config.toml
embed_dim = 256
encoder_depths = [4, 4, 4]
text_encoder_norm = "layernorm"
text_encoder_norm_position = "pre"
momentum = 0.9
ema_decay = 0.99
Rows from block 2 of the text encoder of a small contrastive audio-text model, named by matrix and row number. Rows with one number belong to one neuron. Each number is 500 + 50 x the weight over its row's rms, rounded and kept within 0 to 999. All counts start at 0. Numbers have three digits each.
Before each neuron's rows are labels from the 100 texts, of 14976, where the neuron reaches its largest size: "tokens" is the input token at the peak. Only what is clearly more common there than usual is listed. The data: single English command words and digits, spoken by a formant synthesiser in many voices. In brackets: how many of the 100.
# gate: MLP gate (text_encoder.blocks.2.mlp.gate.weight, 960x320), inputs 160-239
# fc1: MLP up (text_encoder.blocks.2.mlp.fc1.weight, 960x320), inputs 160-239
# fc2: MLP down (text_encoder.blocks.2.mlp.fc2.weight, 320x960, transposed), outputs 160-239

tokens: "measure" (100)
gate.711:497458510559467465509414574490459412441498452492466513612510547498474497616444464530546537600493498494533532555478471502526529453394502456546438550480397586454547522560559503485524555569451478390439617515370511505447439473500515502455511481
fc1.711:459551517458600513576447416554478625445462486456462443494439426498462488550579558477496524388533458471443537488521500511579501492513494560431549557556514511531417504524479441539509545525540472498561505524491562452522563434554527544532593557
fc2.711:472540481534473502472467452588542542472586514510483437482510541511512509464505366502416452457539536502459444503486488523531520508581511462515511493509520488576532559531611533542547501563528520538535547460452439397522536505429562470492500575

tokens: "five" (100)
gate.105:490515557496518535507506442542588500514522476594518524522510528484534521550459475522433499534470479491472490547510518497435516521460666545564458436459479525464451625495476481507528524448521609496440499440535467530499449437455479509491523527
fc1.105:487462569459504422471500576539578501480501593479508499472378467487520485525528386438455531493555516495543533609460457508483509406572501571596393419490539372506555540435530522502541550503421495446584461441487513507496538555453539481441431488
fc2.105:526538516525462517521511507502538518551498447375511558455495505466521533447518531507505488639483461498471441445515554462558488590465482390518508505567459524557468441482586493490436446547478536508433518493464435532553551577507481604595578501

tokens: "off" (100)
gate.366:465513538443456492558503478524419467454521508582508522448534510511503487569583544446459536539433486509491544493473623418439532421525508524523581544377525486491427447464485419471403551481544461565461495475551492482532538496570486567544553423
fc1.366:399506472468428491541535470548477474515552456463460529445451461475476496474531467594480589571431422415484489560452486441442434522552499461457528457472547586527489529402528353426481532505528453464509473586551435538476580495548563594546524577
fc2.366:456451576434456635513546588591506469469485428475568465552579458440516474557582507482486551582537594578482467532531462455474416519415486465555482484461422556486474462535587493514554476375431525430531521492524483541484552502452511520534410526

tokens: "help" (100)
gate.290:486531465455538360572365577480584479586527429467509546556442427543624517536552571566411548553491579574566550522528456608562569517527492486479550552431534432581531440533495542608430435445506458560479515416447446521474514485502492452495576525
fc1.290:471602442499429474483482526525536507478515472442332467560569499498460519495398574429505572484557494478508533503561502477430507470409496449559521554532481454432524461514440522469520576512498492559508426487459630525454493501483473516461472562
fc2.290:463408512473495553491534497659489447453517482478528396428502452477463501538459553427484603449502492446572491490531515479438512528367483469441575453569488544431560498436432484506511502559556541469532524616526462509502424538508454475508442509

tokens: "louder" (100)
gate.294:460516507472467598446544479530496498453494426437512568473549473504522542535463514436482551573440507534450521461499552522483447475533477469467557424396430525445487512592511440559406471453596466441447496454510486448471602466483543616532421503
fc1.294:539465513502582497432481509496490469540475538399572599488499445497537583484540426448467612527470474563526467466602477565542615544491443524462480487568442434538592464491462563507519536578476486409541481444415534569521576518473568431520513563
fc2.294:551555543529454520558404594496510541458563480519464521541582430599472480471512528504570525516487500403476554607395570526418439437579503406565571604586488554520589541447503505448391540433528527472461511595516447504445482487514568473503572421

tokens: "five" (100)
gate.84:500547509488485558485508554490394470547490450519458490541491478610439555452559535518543543466434542546422474387516496419447552551536540570501412500579444469573429444487436541480527550502539600579544394572545442489554471472507544477526489471
fc1.84:476451535541556469514452484512488596549503466572530454523507424639490506456520492502533574479564448426555554399468453498562564478519432500474488512498535500484543481528493489585471517486449522518569485463429483499542445519472515420473364503
fc2.84:550534448489466566552438505513473438496440467523503580471472501466465486633491496617411438449510558589431459529477501478523416486527629540515465480465503408488391624541517525459554507448491479554521472537479532552513541470501565489531598474

tokens: "five" (100)
gate.668:463473468472503454507454585609525462439568492491586526466505569475527402476527506470507466485485562551470504488479540545495541492490520570479518480435357457432501531551414511489445525485413420662544477490482489485658555437510478395489501438
fc1.668:466556596441513451530493527499454496589448472555531492588490483570467505533534607451545412512457417450542575583406461443564511455458532467511483481584488443538462515576518521453525517542611561513427421560536535413442484474533514515503451538
fc2.668:521448444524531568468528568556530395434541510508450514576509517454470508421450521518482457482515614493508450476538636516485490448544492562541486528475517549570402535522527505538590514383484453483484475517502470502551526441460522483482510455

tokens: "play" (100)
gate.486:375514542544521523542572447456536446534536613518447534500526534409438422487527504544451510484510455471606526519523520533465518529395469457574465559544484496515572451517596470556504538571456417502560489433404536545557483472485516572472544531
fc1.486:522567468535531480486458602435529491533573573429480534519545462520511612527536519474531484498594519447452556504447521555485522505510528518455368576480517489534418500448414355585505454423492515547568584565563528490443437522543464431445509527
fc2.486:430519527562432461560538430563498527493468504475493476532438502520485465498486414528423470467517516541541439463530479438478533492538504494601439464550575561434451429527501626434539609464426426457520487493456509498509488436440491501547592514

tokens: "help" (100)
gate.210:464494533509440512525499537493445507490494539498498477521554537433540488502541478486520443487531428451402504546592552468537466460581543525484496433476525537490529529488609527554395529525478372535511390529495558526472489449535563505414508464
fc1.210:567420535550409498484435553478497506492485430468474467519487569602538527525388489481622478485522529604506496538488496536475529515486559513526506497448559555465451517434511529524482493560510488478431537597486467564476555480467555619513388544
fc2.210:466507461565567529506567534507542547531504511600549580560468555516442572459470468441459550513599553508493527418479504518440538467515517486524479454539396587440494478494528403524447528506478439622490420498529453414549414496512494465496466455

tokens: "measure" (100)
gate.627:381512494500501455432499590565475494343495462463526502439395485446543573555462515491467547574435562558561570472484531516527542453463587551508500601476522396483485541444487512482507483457458470357433478468384469562558438511555406465476529538
fc1.627:450563498495492487514630555446478460501487538457525493466545498518492563495519517562454449513512434448506458414506488427565458450488536467509542549550424475466553423550468551476526537408481551358531420475397490507473499534468492583447516501
fc2.627:528607491523444459498473517547452465453433465457514576499549569450424612512548545480501489545466552535525475487565511443547568473516500406483534531511438496575479578416527484508489465476448451401458500569455453643578428508501495468502501573

tokens: "off" (100)
gate.600:458498517463500403548399468493530439516477579502463562504473479536507466552527535495507462445530411438418478553507429454506563540452577420541523458556482505530452520488387663461409484598542566480471433590490558500591521493502507481501460505
fc1.600:529404481422521536479455519372404581457478481512585510442569609604518529537546480502557511521520492351544552544496447515478540507550505432525517452511515512478456527559518422468438495523488467522563556428473524495510430457427488504523507491
fc2.600:585584534563556611574372497550469415508588512483381469479529544495462464479416562440432586498453549580547493454553512495486479489489488525404456431543504519480460541460486491430518456508556491511457493476447413498469497537562430511493557483

tokens: "five" (100)
gate.619:528540456435562405483433515465521472514549503615576475479538508442516512492511463452420504414623532518583601522514510576390479516504498471512532583489502498470433527541566513414412525520574507493450621498522453527490393461475437578435530545
fc1.619:499493541525510506442444446543556466549473494468527588579485522507484541561494489428462461477439452619482545478550452452448488462451550546513524552479550486527489518504538504460512461489455570529512384563494532447512535481520518557521514475
fc2.619:397553485436536443535489523557536595462540545477514452449524503462559564490546314492548523596581492459537544496567551512475533511480393475490498409462468555498414508537463491499505520496531471510416564485533528523539537469417514434570493494

tokens: "<end>" (100)
gate.14:417471451503495457472508445509484502538536493427530506401538520482504533438442550537523481437466527540621385442420504500610443438544447517492414552463548411503464393428442519518576421638567401510529541581474572466463516566512527495626570516
fc1.14:489484506522519453469502494497540606489446524508524496545467463427480516517538533445504443415579437526595494518508503526479509507576437450538489474435632425449435465578516426437468564480562446496461465470520524437417443594528502542569484465
fc2.14:553503459505524527587431510422465508458516491404433452409531560494435547525573488510531462468531527511502643484505482489491506435550563503430458567449505556468531489442514428480456420476446619509567497486415510491526596469532506542486500432

tokens: "louder" (100)
gate.81:432535451516546555530547598455521604486490525511425419447469458458558545434526518423574581494471479482495516465572478558502542600537425469437403465455488503558515543518485474509623477503478504563455439494477470418540489480544506508478460422
fc1.81:444478532521573586522472469537623520547505452494512473465601467433546552437429473492417441490522459489429557461571471573532500438583506472401479378441444497587490571498505452559530486555397599445484455566552524480501565580474558487541588462
fc2.81:495622549489433440453492484488428465470515433587553555499461464511551568507628514513524605429445560485507459570482522428581475452488481465559569661512513450505547449540503505482458523489494491472551446528545457499497553438540536508518463457

tokens: "help" (100)
gate.265:549564452512522578557511484538442444518502466465561510528453499513450478463579560498509527502488538514491480491525523435630465519526481498494585524417413578484516434508508525505464484482572478403469488481468437424532470514470539451507467460
fc1.265:469455423443492509506539561538507533512571436594473549419541533453453427514435590604613446482489541445560506513541458448478494496539471432461455601476552500435432480449539518581491566515493505530523543436563519490427403526552601582457519533
fc2.265:517582484435545485420490518574530493489497470437501424509525564516575564442547450491511526521484443486519443500474566545451455516472510577568444528641514492464513588390486414471499480557505519509485501570500459559560430551513423330504535539

tokens: "pause" (100)
gate.143:434530578451517461565476463565552456536472508452542493544480556520484476559410450445488553599499572486531511536453508515467436502549555505420489522446455518539571519512497514553488471468482516439412450473500382542514523530425494574473505452
fc1.143:576496507541532546450498491489493395456530575448518493525509545522456571569491520551454456472609485556613529458506509612415544495488468548508470452550355424428485525496475485555458559448500455519508501483496498500414457484491533446474590518
fc2.143:460494459574467583497533507539450493484439450498409424514510484496579539497527512585404492587480540446508496563506507554514569546514463478560402415539470513583537562486577597384489429497486504467499593406505517476421541529523457444478408579

tokens: "play" (100)
gate.536:498583512493501527441468415511503526466460555490451513524473449411413486482506498534596450466567532498545454531550478416541523549441416487500635546524482527606524596486458440487494428424475551505453460462417592523509485587431557502575484475
fc1.536:522490530489585573507494467472481474473565560531551539566587562518490412490445424527518487524469496544478553404526499517504469506436503583513627574546456526554620524511547505550442515456548510561554544562561440462443464406519537470481530491
fc2.536:494522586489444417545549536536531475424511475445516512472501491479467491548539416552416438518537572492563522580474433478425439491582427472506495469477525539524575445503493478597461457447491453480457503417515559519521502601482463494573459505

tokens: "open" (100)
gate.184:506435442525588456541546599497530396458467496542474552484559473493509366488474449533539472433464509638575492519530499496469511493450512456545407487554545528543532521564414521437431499428503512531493521525578541383481459462422489452502466473
fc1.184:583465421413592507602519471480500497505461518513505490514463498521417506573420436528563557490509508469489486515430580460495480524509485514664482461510525494613468542597419391487455561523523512588500553577472596393470523446454572489525459492
fc2.184:527465574467468567484542513519503465489461519504517484516495447447533473485439498464536563496551611426567515552526508526413547493519520511501487516435430468451496543512444482552582590514593477512555454462424458460525668488574513469472491497

tokens: "play" (100)
gate.66:530516561535430486441512418538513502463443493422552492385508478552597498469459502504526555511439494465518492526566502454432418468482494457483534519544434575604461526464577563555604404451458490465459493475401399580462457468433558532484576569
fc1.66:407433427488495451509457588449527469519551507530498455489455420525551571548417486524407473506448458450507533576465521593530482441460555508486566527437567462456523450549551569428565559476545504533500453480576479445518487507515508604451451517
fc2.66:539467497517538485493494576527533503554545589478570585472485451581434423348509544529516511381464455474476459402479513492530593410449572547426495456492546464463463457536528555526501514476495584554542458582449541537463523521577576456588526509

tokens: "open" (100)
gate.669:462470556622507529522489454436540407478505466451414502399478500563481463510521458477510471438490495482460518506455482522477609535430573392479541523482439500521538508589445541587511501554444545544483506476512391417464478492632436559393502481
fc1.669:456525477423420434544487563535528494471528506465583455562521470466459551570503505532436612575562509493489518493447452390476377480552442532487542584531546459557508501544453568410449491561581499487409468434472546536452453556438540397519558473
fc2.669:533406492478598586429511429515623493499525470397503547529469527548500479451584575544584465522505520396407524546557524564523454467506494513546477475469539410518488497396536471440542491560534495531499585448532521518492531544591643546490531600

tokens: "play" (100)
gate.90:514480522498577497540525390461463424369440444532450525553584530455514526495397484555517551483475543528535448422541496375475469468409439515477583433440483535506598554408520521498486450475515516391502568383493489497511452523535519489485538420
fc1.90:441469481524511417498492511543553524555480479447447509459474445562452435424492498447506435450475513414519580575482457604499509462518513458481510395516523457468401438472536519435523470439532510606434436528493481573563569519577575580520556469
fc2.90:527471452430597495511445522447520496534512561547530423433448486486541426461539541405527498518505402561439486476514496454518579427409500614485406461532505475551555439498492515498391603492515591516548459524438523592423538448407557509537452458

tokens: "two" (100)
gate.762:465487568464493500418473534596539491525510474458546602434304510511590483467379502488446521456476499490480445496435424424506477531485563546534445533398504550535496511606487506557485518563475515499489366430536467580587473534536541502453341505
fc1.762:485540477559575426447483480458487459471581548386464567448588443491528543557492522578529520517464456468483442572445519559508489495509527382506553508525488489591471547447546507471554466596460472520446557565412432439477497495534499507396545526
fc2.762:384495578518542460436421516528569412524528509600511513522478535524483480506509553555527519532514530530543411553494517561549472492476550455416533489469565434456460457443562492526538497617544512487488543528513485490551428494514489486421439572

tokens: "open" (100)
gate.680:529481532512550499502548497437505447466518518515571551483464423597513490555474489508507423481476493407581424577461558533538581452465642438580525529456519472531526418513482571620592496567493518589506521565572466471449543418476439517512512505
fc1.680:558476542455392501467499428576486490490496511469492437555527493554389524588468478636564478503534535441554403576565428539540409428570478509494557535563512458381508442519476520557466501510497565476436537486523401461469502542482454423484537523
fc2.680:465515540456516445443513502472387492623478523486502601528578500487573434442459488449441512465463530488404479494491598469495532584518406486527467373609494465471510474448506493411541538506442449536477498482505514522541408507504602566487536498

tokens: "measure" (100)
gate.621:546446542622535509513497497459500401423539553416487436553466582366489519448491571510483478519492505438533540489532593506511497575535468407571508463475454446518503646475597573526515380481511458437508476513437461533530568509470508482593495468
fc1.621:476509509514457472442521435522486537365450430519527491396447499500559555456484489551418532498544473574544419543483554555441406557635506529445636446415440445511559509546530578530467577494525522532601459564405460481513443560492490487510540519
fc2.621:467479553506504456599446600559434434443461446379515526476506599434497539564480496533514498480471615506608503490571528487559509468557543476407578514443435453390534589439525475443540455453375446373489504576473441618550539466559478507456499454

tokens: "zero" (100)
gate.71:482509464571566545479571473489493540528534399483490535476547499557473512483411518420496497494550580532604587501555459538543589440475464478497638540501461356508484559477529548407567516496575534434500562607534453478583480509438474518430577466
fc1.71:538457514590590507466480512438566456426439468499502472467513510568573459520497491572527460437436503597421423529484488517493540506513581469436471614426483561554509538485473501518466463517484520609569456494515511494512553502445455470483567560
fc2.71:538525498487542493466517574472477433521515456571537520587559366485387509542485447504502492515483554542540663430490470571545468597357426437533627467436550492430539503568447564561485494572494386536484516475485484497509505471529445466496432471

tokens: "open" (100)
gate.23:535465481587572581417500471538474478416471519548533511446444513434500489470457497421485490503534522543580455454461519558524533535396516550571496471454527455519420450555497633537429581429441412487493437495547498442528436486544461535578489475
fc1.23:444499523474465478503558479590537538579541535515627487570486479481536555404526516486504507512520531461493504488525509537568471516499405434470518467450436444389492550534517479409498462566495610525466574497501460577444520491470563443463504574
fc2.23:510488498491475568483454579579469346539493488391444539544489439499464522478559490545621535553453519535359475515458476520456504390506519576451493476553507555493515474477516421520544581564457506506448442514493576501538414617517576411462461567

tokens: "open" (100)
gate.146:523454437530397504537458507542580498577426517525538516502486451603535467507459509464570499466517513502464514519497540515569564535457454445517504469469491512502433479441458444500428414527419432453528464579462511493524539471542469588487470478
fc1.146:502573514531353489472482512445604455540483534395510497461482481474528518449453516585473496462573551556492519545449434524459476495492544592466498513550543503460503484513483474480506485506483479571512482562496579551586458460550439563559543595
fc2.146:535531589548586442539448483584452584428484524527527548504442544549483442501578462451393584443505486562588494477473523467537575424456549385500505547441499484479507466571521474567432434420543492485595476485451441511482447480396478515510524495

tokens: "thanks" (100)
gate.25:537539543532456501492404488488504570546520531512515477529503563484485393536470558467423500435451503563509575512476458510473558521522578545470533477532452446481457492458500420570534497485486497451462605489541540495494514572376520557456520512
fc1.25:425504459453504414545480573459437543505510503486501512479458483487477620525507554467448363562494525577538419507559520502524488516470627415487416509510577495507533437457567461533472479473537494520477547534542491442466470531577483518522506514
fc2.25:544490568506478587443483477527404561487527470509471544463466502469447464467474492540524528508568500440410558476445453524532510514574434532509516454476458480567447487558449544459508515528463542443562547411466555488494550538456542466485478466

tokens: "help" (100)
gate.350:492415485463458484551588518549446399488442567452497541472482431462397441520548500426487476616433445513591496359571477541605505555432506515527509537500478517584543458401508541484566502475465429486409398464483397546493497460550515469514575544
fc1.350:476441567462406521521532513505419461505483437514524543432481482481462479566475423502560540588537488500556428405516528470515462490559494572557571470476556578572495526575549508554528470517418462452473501407514400601447476441517472540547498382
fc2.350:469503512525442475507499390422469475556475527598406445479453460528482554518554524516562499457492457377481488509534453399489506511566501463488466420581549464570421501493598417414565543430489548464481417535534444482471508491484502491464520579

tokens: "send" (100)
gate.465:504529566490427476459479439508477482461561516488484533534538503543494497539384547465574449511481501540472494568491502458495505493616489522491360474448544534470481386536486540538565519506604436505514542503605484413607512535511477452450481549
fc1.465:480442526525534542482410443509454452556433557561531513468437473445600534486503528464585570402646609525429578549453489534595453492420494475468474451571492490467448464479555566415526446493460459510450479483527479468457405515477481406575441497
fc2.465:526565535538480515622578496554509552430520507542524561547509519519409495523426511508451429499450447500572549606492453526424485551527471620537491627457491511552549555523431482504454489557551576490521529540473461533536544501533555488467560331

tokens: "zero" (100)
gate.332:528454478562574530425485509482453481437421376402441459528541452544529427560445411468485483524517465552520533451442503567562440403523484529433496532516615537537547586528524488505480507565505507554493421552464535594453497548472449453523478534
fc1.332:490496613475469528538557533556525406500642493485549555526573541489492501540478518536562534510504572475540603523547482538491488519416475409454440617450499497413592443423470545469431560507456536475563584540455468502577500466503488444445489493
fc2.332:503501546506598564518513616526499560459501504466547547480534489436458447561513470438440488543453484614472517407517476579493453535445464567401563486380549434491600559411461479605431481539540462564457456447477493504530475484449509480458503454

tokens: "pause" (100)
gate.606:483468616505523486500439515447471508504498504480545551470575483512561440446516437499509578453438462569426554506501557432558460520526461475451497489551413531482506534525505483503573481534482538539536587537514508569544415513466430523445518481
fc1.606:471482585521588521540431485494540482465472564553532431542551576411543436506443470569449611465523551444500477489463448491538573543505558480529481514520512471556575557540571561441534470455563493527570445468560544512556423405416482418410468479
fc2.606:418571495526392506475582509441443506463566424443457464452513430425441605511493470535543556510539494476488536580532481459458347439547438519478547518464473559463597506461529470546516456519499458501493510513448446511533431604562474502554557454

tokens: "<end>" (100)
gate.326:527482483521478529561454561446522446591532542502527499525481560470481616558482449455609533530537508559484552592487487497499572433589491514440428534509549528533425578455428541538567533501567506518477502559523544391485380554512537541492506465
fc1.326:506495399454409446518591488503621500572514461563549566553499590524467510419557472482567372504541449577515627465414595527482507408565457506519544532502474456450504532463491467425506532437512455463581428450509628541446492458494526562520526437
fc2.326:519468504516677632439525495484528511463540581419455516439490465464512469511523432424457535404548491446490472430459561471547494491548529544489488464497540490436553576508551504469529515489426494469508512480477536469519536522488491547523509540

tokens: "two" (100)
gate.593:546515515396521484495448414488516487426461534527518509427420385549483427495462448540501500492571520604493574544504502538527500476465529469586454455549576576385496494478475469529577444499495430564548475488470473516469519583554440441518479530
fc1.593:553505521561442419505491420476472463466487464503549529479495471486404444511479484518556506500483468428435487435510556499518517543574556437464491441589552577532492501540502521501505401539445491463475439509441538443570384456419489466495615385
fc2.593:455502400426520568555460488568496516485601580439530483471457515502554496528439431453493562434443462593604452464490485467515521559463533579439478424452450449483459473556461541530492534426509463464491481555493521521397610610549541506558477592

tokens: "two" (100)
gate.537:423424494434481530467517547501529539526520488431590486458397472514459527441445493496564586552481497566476544461510478517478466510506492496597507479514453533490590520521585520481508494540596528579488417504473512464482560550577558405495395461
fc1.537:572542489461551514469552524497486452456528482450497416554579532430501509532442546556483536521539458425475570523536563558502539460469516422457573500518521552571549414565593531505452439618540499483361488560534504455528576431448525588452511503
fc2.537:431540512472505425484462534536511459508508489579456484502574533454568539619559445489537461528475429482519461496512475458476524519489503401464506552526500479420377585469481489563556585516472451555516518508449450487542468409515465559516592513

tokens: "off" (100)
gate.1:454447551489478517491468520498483466616554467584562475506591380488611581465498502523541515551473524510532412497524552499533558459525520442613531570510399577469533559497642453452456529523511450405501498577533461370395499443559535527539489381
fc1.1:415499426579511490512567449562604455605525482527536451569470470512476495475494575631546511450390445556490499501393525530576556530515522504539475500485543458583483576493516560558529476494473527585457470494491615513529516485520508501441536458
fc2.1:507507471481491436492432537381536533422519558488428537490437555517506520389553511505532509428579459454573587516460481426509510499553541522477465494525455491493500428505462502570539512616546510568588492509537536446487521508547470512454520526

tokens: "hello" (100)
gate.743:506516495516497527549504475424489460429489452469502503499527467441516481517426504494522473511592506470516583570447442512541563445502481430555556574477503553542514446571548435514446406606512485459540515524411477471446518471501516486525497515
fc1.743:530465414532457517474542598533628479476457443483448528517454503529563429534328563504491434577509437495511477452538484549566504416543482551525444488556558565462467489473474533568503521546520482422504522474494461480517464461473436514445457489
fc2.743:517549500557377476502501570506534546463462463492532422517564474495489518419485495595429436527551565477411487435493427518464452491611509503432452501535443527488552605542511479484468432496520582488479464473555421503522492562496501473445515503

tokens: "send" (100)
gate.661:472461429454520393527522554426488456582452579475414534495434518581394424469516484517516497493480546545539483566461566490420529482461505424466477553474461413527499464459561452402456492466505521545531519491584483522481569509512458469459555544
fc1.661:580511476473427404370440510437484554432509529420475469573590538536522501475472557487451518488494530531494614463570515516469512461527576550538523610572406517467505473525524526572624495481483560471590523492451463455453521557519444442506493602
fc2.661:414513498452478391507501505448491482540509523506510489432497499527516503541496534479533463529544479382584491522427560432466520483496407393501463458499554454543518512481566465397453533559519471517460482478606511454510524478459504414484538563

tokens: "off" (100)
gate.539:492514564516551517554456575518487549547550513512515526518545472384527520577533491479442573493527404544523487505526513480414502460517483398357501411447479455528529423505540446566591524498484520449509441506552463569412610412517424416421473441
fc1.539:520375504442437523420529515636525532476436513528391488536505454526600421484449537410514518504570544485505500545456476582456385505433490472483517556470436480533457452524516468547498463518465531550565518469519450407484487467486473501488570463
fc2.539:423522425585511570606539428451531439454511493393492437542491561435468447537472511530454531431451436471432572407490575480565498544499570582494423361549547479485478541588480598415532541509577498472506441493452502502527513569557358556562515495

tokens: "play" (100)
gate.293:531576488500470479495579445457461462521511499522516513429519520459466409476405575485497532511531516518512464515466519444493429618395382509441446612503445415564545450607451486520562457485563494504515471516514483510496593554392615571498447478
fc1.293:437504480452478510557536489450554544529520589488458481523507541524493559453494475410458531501448515492468511458432462561537509397575508476464512446456515532434517417431487482470573495599496447425527510544509578572516452504587454466506439489
fc2.293:462443474528472543544564522574469546504531512502507413464484404483496512426590424633524521460464502446459448481472529526490576481523430433490590453499517483528488563468618474522563420546490466554537548528456510444581567424489420494460498527

tokens: "play" (100)
gate.368:417524603467612524473496450448458562437479488460562494492561521482521463513530448522488554447491459553487422514525474471445463488487453468501592522573479506557465396600516450539593424476575535489538533598498509514539501452420671493516535535
fc1.368:520525473488424523554510500543527511440500482436532425454478509491507544530511531378439500487462537538437533493502463500471510474529553513410511491533561477464524492407410465531542558542432549460437563482557420478467408514570415597498553495
fc2.368:365525409432546453485510550531503512470550519580550523488487479540520499482461448607543568374512505547433407503475457567560631448461549370493523512464532516511513556432550597480562473490468522555526458536460492427518537409506477490562498557

tokens: "thanks" (100)
gate.413:563461484509489530540395575468467454539569431515463542501615551616497553464464482536522485498539481509504504486517440444558498510453546534475540520617448497549464545537644518452427421542549528495512578477549593489549547506520564496529523491
fc1.413:520471477465498513591441449501420555467477431486462457506564548556512545475484469527602546499549500532436507546457529483553541538492601484403474431656482558470464476505515535516430593553511457537544435479581450494426413559515559436518498526
fc2.413:510449543485547505496500450558442475555463512496472631501529498620529423453398402447581462527484468513485513483531482424522416466516494561485527464492510584444518490561503461535529461485522487485508539563532533455457564483495382487478509417

tokens: "pause" (100)
gate.725:512530502487521436563489513470540469459543446411544524453501476505450467478505420487492539427433541496491561488445473437500507461541483480481429561508576517467578534485494543556513486426483504470545533520465545489510476461560581583387470480
fc1.725:461457433578432521483517610468555460447511507537484421476557528557483458514447501535484475496611453432510524439470481620498500506443438513567482488483519413422582573484591448501492480491584436502495477564494473546424543421496468487558564571
fc2.725:456554432499525521471537405532380472610503447485492541468463489508552447530593448463496575541471423485445570494514545429481593488485523546501473439558422525674362467579550602484431562481475523442500552502516472504498481535492452491447484510

tokens: "send" (100)
gate.192:455457436487470394479500526553421530456513521383396526439491492500467451479562460475509459519451369570465516503508456377487492414484523489547403510470544489471446514472501511568552522553498446527498414386450440512517598509450481492461424569
fc1.192:530451478497436515458534494461427487510627403494488584634582449549395530469567588402507585466437445532526511543452462459464542456464425430521482447483574485422487457489558504582560454481551495485581496451536429601453402538571543560462531505
fc2.192:526456504422474429482467565469625514510475531470484475462530546501439458571521500548540592509512484418470461442428453544468418402498543533482430518536569440524515506493536446393486506464398464508501450520564456395425537449570475416506490607

tokens: "two" (100)
gate.266:518536512528506519489418532460607527448406439571482555496506487504474500495328494464534447544462677501549516428487546542466495515584444477497572551505578464575427453482618570557494551538552540529533546435504493469439496379592532504556475551
fc1.266:477520492500384557390529398526497495515501433503519459499512496547553513506583529454483447489527579608513531558479476471563485519495441534569555423445363515472499522466530572486523499483547521544438437459550521442478482556523471541357534537
fc2.266:538483544566476474546517473582479594493411444511575378431485493564497572458472472523507598461501532415536507408512555461495481483548429543500460431557527516538509466464570494442440431421540496478544535499457536535476464567542507415459477459

tokens: "help" (100)
gate.54:422487534490524493647491574501491484478484505490555550529533557528511434466492459538464465593365466582498467488483469488518428400508459530478434555589557456569509531537558513586556577496525439527468459533445425484460483389480450458577519490
fc1.54:479460590437475531571465404476510508458443533466502516544517451523586472622591571563514553536465479477476388521470516447473497586513522497525509350499524536617475528477401473621517531496458506401505520458464490430498524565457514479459504490
fc2.54:560545601557486469422513451402463431489540550462474460500403493485493504483594547568486438473499506525540558495438565513566479432548502510516476502426458430504439571587499578525463486509470407516449542538567484428485546433548559583510505499